{
  "dataset": "short English words printed on busy colour backdrops",
  "translate": 0.06,
  "norm": "groupnorm",
  "activation": "relu",
  "weight_standardization": true,
  "block": "basic",
  "lr": 0.0014,
  "steps": 6900,
  "final_lr_fraction": 0.05
}
Rows from block 2 of a small segmentation model, named by matrix and row number. Rows with one number belong to one channel. Each number is 128 + 32 x the weight over its row's rms, rounded and kept within 0 to 255. All counts start at 0. Numbers have three digits each. After the name is the row's rms in percent of the matrix's.
After each channel's rows are labels from the 100 images, of 14848, where the channel reaches its highest value: "top examples" is what is common among them. Only what is clearly more common there than usual is listed. The data: short English words printed on busy colour backdrops.
# convs0: first 3x3 conv (model.enc.1.0.convs.0.weight, 64x64x3x3, standardized in use, each kernel summed), inputs 0-63
# convs1: second 3x3 conv (model.enc.1.0.convs.1.weight, 64x64x3x3, standardized in use, transposed, each kernel summed), outputs 0-63

convs0.43 106:170165153161156175128096126097130147142119141101113129142106137176125129135157092128104096120192128126155105071099087095141003141110110186092133159134134127108163099157128188159165149178118135
convs1.43 104:093075128111122106121205163159146113128162148164112165188148126096138175128113195133143196123099139154126189120109140154133173144147177059150138085147120138114059141128165128129138134071151157
top examples: the letter s

convs0.57 098:161134153122151209133158106100181086108168168144092099101109082089152127139066159107109189127147105076106136140046172124128115098159094116130098109159115148128155135160089115141124148085097183
convs1.57 091:171146123128115093145146106142128141077115088095128137118135187169142167131166108159104112137137113140128115148064084138155147147129169175180113160016150116157092093145183143174143149183095097
top examples: the letter l

convs0.0 108:180150137056107151151146097098093121116063019089119172117116208115155138082119069121124149078108109100118099116136087163105139128144078125185128163126142133133135125137152141149120104141134145
convs1.0 115:061143148109104024117106119159150118125128132137125059138095116091048112088079122117153107135149125094136118166139134159110128122128128111091141128115100048073093100090138078125085147146105097
top examples: the letter i

convs0.23 108:125101065098075135101139099128120162117116154115100162128191164104082116142123080126113062185119118170128118128142069155137106206128177141111165157131119138084154151104197149128140113128065094
convs1.23 101:063142196115139054141135162126146109155154085174138122131094094098140128157120140142156097095106107082139130087116166091123134007128067145126107130105142128101128092128105138092094136142076131
top examples: the letter e; the letter i

convs0.17 094:113189085133102128103084128116130188112114096118153140086109191144113098114067169158171117139111174083143128130092114149073188168108110129131176075119163117117157105095142088158128150128143049
convs1.17 092:114059103099122108117135093114081114156130131140145128148142103102187177100128064129050155083081126133085128137120147108090091102137112098129059060167085138179139139137102113061113112115119128
top examples: the letter e

convs0.45 101:101173135121173134150154160118163149167125078121108128148107124154121072138166115160129153108128106152118138075107128128128100158188070221092152039128116138117089099144128070156112106082169147
convs1.45 099:167101156159160202144141192179108136138143183161143207138170144129155209140157161147139159128169187139142158160145148134173120133111135117117121135175135136105146137152171174112144134077109163
top examples: italic; the letter h

convs0.21 105:078110150128160095144128126128142171125152141139102208114120177165116146151095149137162187117098084145139063146157056128162134131163076105152117062131163120119133143088110044119085137130154104
convs1.21 102:126070132162155141085160164115115186137128107172154139123142167124128113092171121138127128172168130147085118102185161162094086128080126135215137104156119083112104185128121097170076073080138108
top examples: the letter i; the letter g

convs0.56 096:155109145072107131145117100138163112122106176161141134113159116142128152157140165143128153147117056135137184152117185063107096102145100142113106131162115147047084128097102096142118043087071173
convs1.56 089:128077171126138179095110137079127163146134087105116149144108143173128102130146046113122116108139156092056115185128090151175086182140110155174121118138128089127090168208141094154100131152157141
top examples: the letter y

convs0.12 114:086182150181177128117167104105120140159177170116118149126129149112128185165102104113119128111128051107201113172132094102119128078173076084106129091159135087141189148133099129076130136096097123
convs1.12 100:188084124111129137064136171138159142074072117214182104157112141178115101121152121118172140081128143105059156128121144121149127102122127132177105122142137155106076173118086148188146116117113171
top examples: the letter a; serif

convs0.14 100:210131126135105128117117113162092122135141137089176110123098102089115164107098131080176116061099147150161114149134125129059125051108151089128122098109207124125082172156138132138095163127182164
convs1.14 120:128112176145092138133154141109137137119165145149085085137139118182118128169150170065060144190129134127113095084100152133170092143131103059124125190061122109106144161156120076075102138183128128
top examples: the letter w

convs0.26 106:182139174117168136121130141119128123187133132128120115120038142128100158128129128061118139137155070145139112154062142087164102101133106077160109101124129135146103137161048058119161082101144175
convs1.26 109:101124112139092064135128149092119084164125108116122136128093086099128128100104107137124117092112096118114208128116154039120105115128044128141098109149108101056101090142096163166098076121070143
top examples: the letter i; small letters

convs0.11 085:101122169114193170089145096175109159099115102162111129183126109144127098152188128162155122110061081104158132123150142098195110128141147153087121137133105095217122154115110148128139139068121066
convs1.11 072:181137114090128106165129168128128115164100155144150138147164148133128115155119109115117126112237172141112177160128088220085139157146161152103145107210101170076128108107128135126150152128139175
top examples: the letter a

convs0.7 103:186078128104131129075144111170066103095129133143098098086117058170156125109130137094141106128128161128162184224145116133107120121102123150124118146118187101084139075161103155162138134171156174
convs1.7 108:119117128160128148128160151111121162114154141175152132173107183160128167135160103122163170119168186134136154131136128160189201222137161075087104121115139147143153166088197115103176143119140144
top examples: the letter w

convs0.33 102:094074096099084166088121162162128141088135132129119149096157160141165121130168108149128053146152201171094119056124157116132128177130128159081171102131089073086170151113156096153132142094117160
convs1.33 111:158116136152138138155142093167088084161128163128149148128092105094148177181121117139142125127133077140174182221145154059141120125146080113095082128139136169117170043119124172121166143128107151
top examples: the letter s; the letter g

convs0.48 099:128067088114140115083142092139128137128089000168158144095091122128140140128144165128162151061128094101089134174138146128103128154136120142154123145094210103122131157146144173170123114121091155
convs1.48 120:119197162119162152124117166146141154114094153121140138133116184145128139151118062136136059119136155108187117141120110210186146167085125142089119172154122128168135094069185078117105135167105104
top examples: the letter y; the letter w

convs0.19 095:134143127137108191180090162117147107128108170157097049131197105128153142099108143134140139141137148099112148098097199153094067153108205114169075102095118132104119144170108086174107108129131099
convs1.19 086:164165145180125172128162139186110175118203155165128150145161168131132210115181159154125144128099161158128147129174088168139202120151131153117137129158165137154165162128146180104174123157132118
top examples: the letter u

convs0.50 096:137120090125111148128066131134143100162086115072227094128169113133138198115154126175146120157108158088128142106111099106128128157083182099061112142091130139121154105114146142093142182083069132
convs1.50 096:070137125129135095126131128159081086080124149160028129105129128085106122128051167066114198121132107130121090128142157167098152111082136063091161139184113111145135100159128112123137114158134107
top examples: the letter h; the letter m; red ink

convs0.44 115:158062138132105112052117098120088120111122119088171120093160138093131169141128081138058071130116154183139128139156141124141138164130109126080139159099139119086128138165129115193157031117097103
convs1.44 093:105144106133169118172077149078135171142105158169082113144128099140128068174128084069134146114065104107128161152149116172106111131117164156084140133128115128116199097115102077073154128189186132
top examples: the letter y

convs0.61 100:154089106114153096083144150180129118120075199116101115128095147112063162120159085141128090140164153156140179128192122185076078067112141191080114129133152075128131140143117116128138121113128087
convs1.61 104:110147216152114214210154120116134169100181126152137131090128129128152117164119181108117195137128167149124109137098117103182119151137130091132116144082116176080144169111138161136109143137123184
top examples: the letter h

convs0.34 098:128105104132103101036114142145159132100099144113118087099115152124116174080172082120117136155168196169093126072142108109128133154106190107091128147097124111104085170114224146151134149102138144
convs1.34 107:138164141131098128138127162119111098070137172128086114104152088134169106123128171095170153184068072124187117098118106139148082109154128097080154148121096137177131114116076128021141134160129153
top examples: the letter e; the letter u

convs0.62 115:093073128156146125116142121141111116145068143121128205161130128152183143139196039138094045111129121146144131121127128133130107042152127120079111105163150124081134161139111158073131128106116098
convs1.62 090:129133171102113149151081141116139160116128093157151165169100152153102117128012097076157114085156162108106159169185142108169073148113097147128144141122170145097167123104119103178140162128076150
top examples: the letter n

convs0.15 110:126128119071164128120106115067158138127034084162103130118111096128112121114175118192068105128162140137128158174128128136141105155095137138112114149111085092128091128117181129167139021128166141
convs1.15 103:176114100063110122117150125114130111120136162073098074087144084133076117108109139071164149169116058117126082119128060104054108144112114135179136099157127123165121075135077102128129085102137119
top examples: the letter g

convs0.10 099:110071089128167178104143124066086224085106129148125128128131132206116096095158172114153102125127096104138128097151087151164120170133156162131128128111037094161142162138147128154128116161136114
convs1.10 105:159157109141113137154161141128198075134174140146158150128128128065132142153190221128146156085158156119164125083151109165050157147131146136107108156136093137140135088123107160124163170073142165
top examples: the letter h

convs0.2 091:136155139098148128142154152103148150109119115102108037074128069111181149142128151133176145160129108148082114116108118133092147131138118111145143092012088093148086064140165128139078106100128149
convs1.2 110:174152126146161102114116080145137142128152168125185161119139171132089193034179062144118107123217168114142137110135094197139149182127140138115115126102160093125136154120156120161137138117122120
top examples: the letter k; the letter w

convs0.59 110:089128096128128121107128140125129117170104148214122118077182166057104190097110153116090098117128174103177149137154166128086132133113122128118066130147127118153172130197088117141129069067116120
convs1.59 094:170130179141143159100125148129091147031142150100129092114122065152109159128084128128171145139122113181094085128152104181148104137165177125135163089128097152094094111085159139163126204178139119
top examples: the letter m

convs0.38 100:160113103113128200105174106141077141131118083092109112087156116078137198116154137184159134056095182070129132125116124105112115126127154194121084114116091091167137100128104161121145165089141170
convs1.38 089:151126117132065112158128104183109115096087123155140135159100164132096144143067122111147134045163109177149128142182095122167179139128150148164159136173144223088155161112182119139161130124121152
top examples: the letter w

convs0.24 087:120128110104122151132121177115138090156107088096133145107119112064128160109146102114174128080165229103134123139128122198114138126094129105145121115014148146128109200145142140120107177100114139
convs1.24 091:128137128154169155151102166158101155146105138137064098154190142102078111124137138130101164196080115196138135113149137143123171105116183128103157161138109158096158138080169128097120082184085062
top examples: the letter i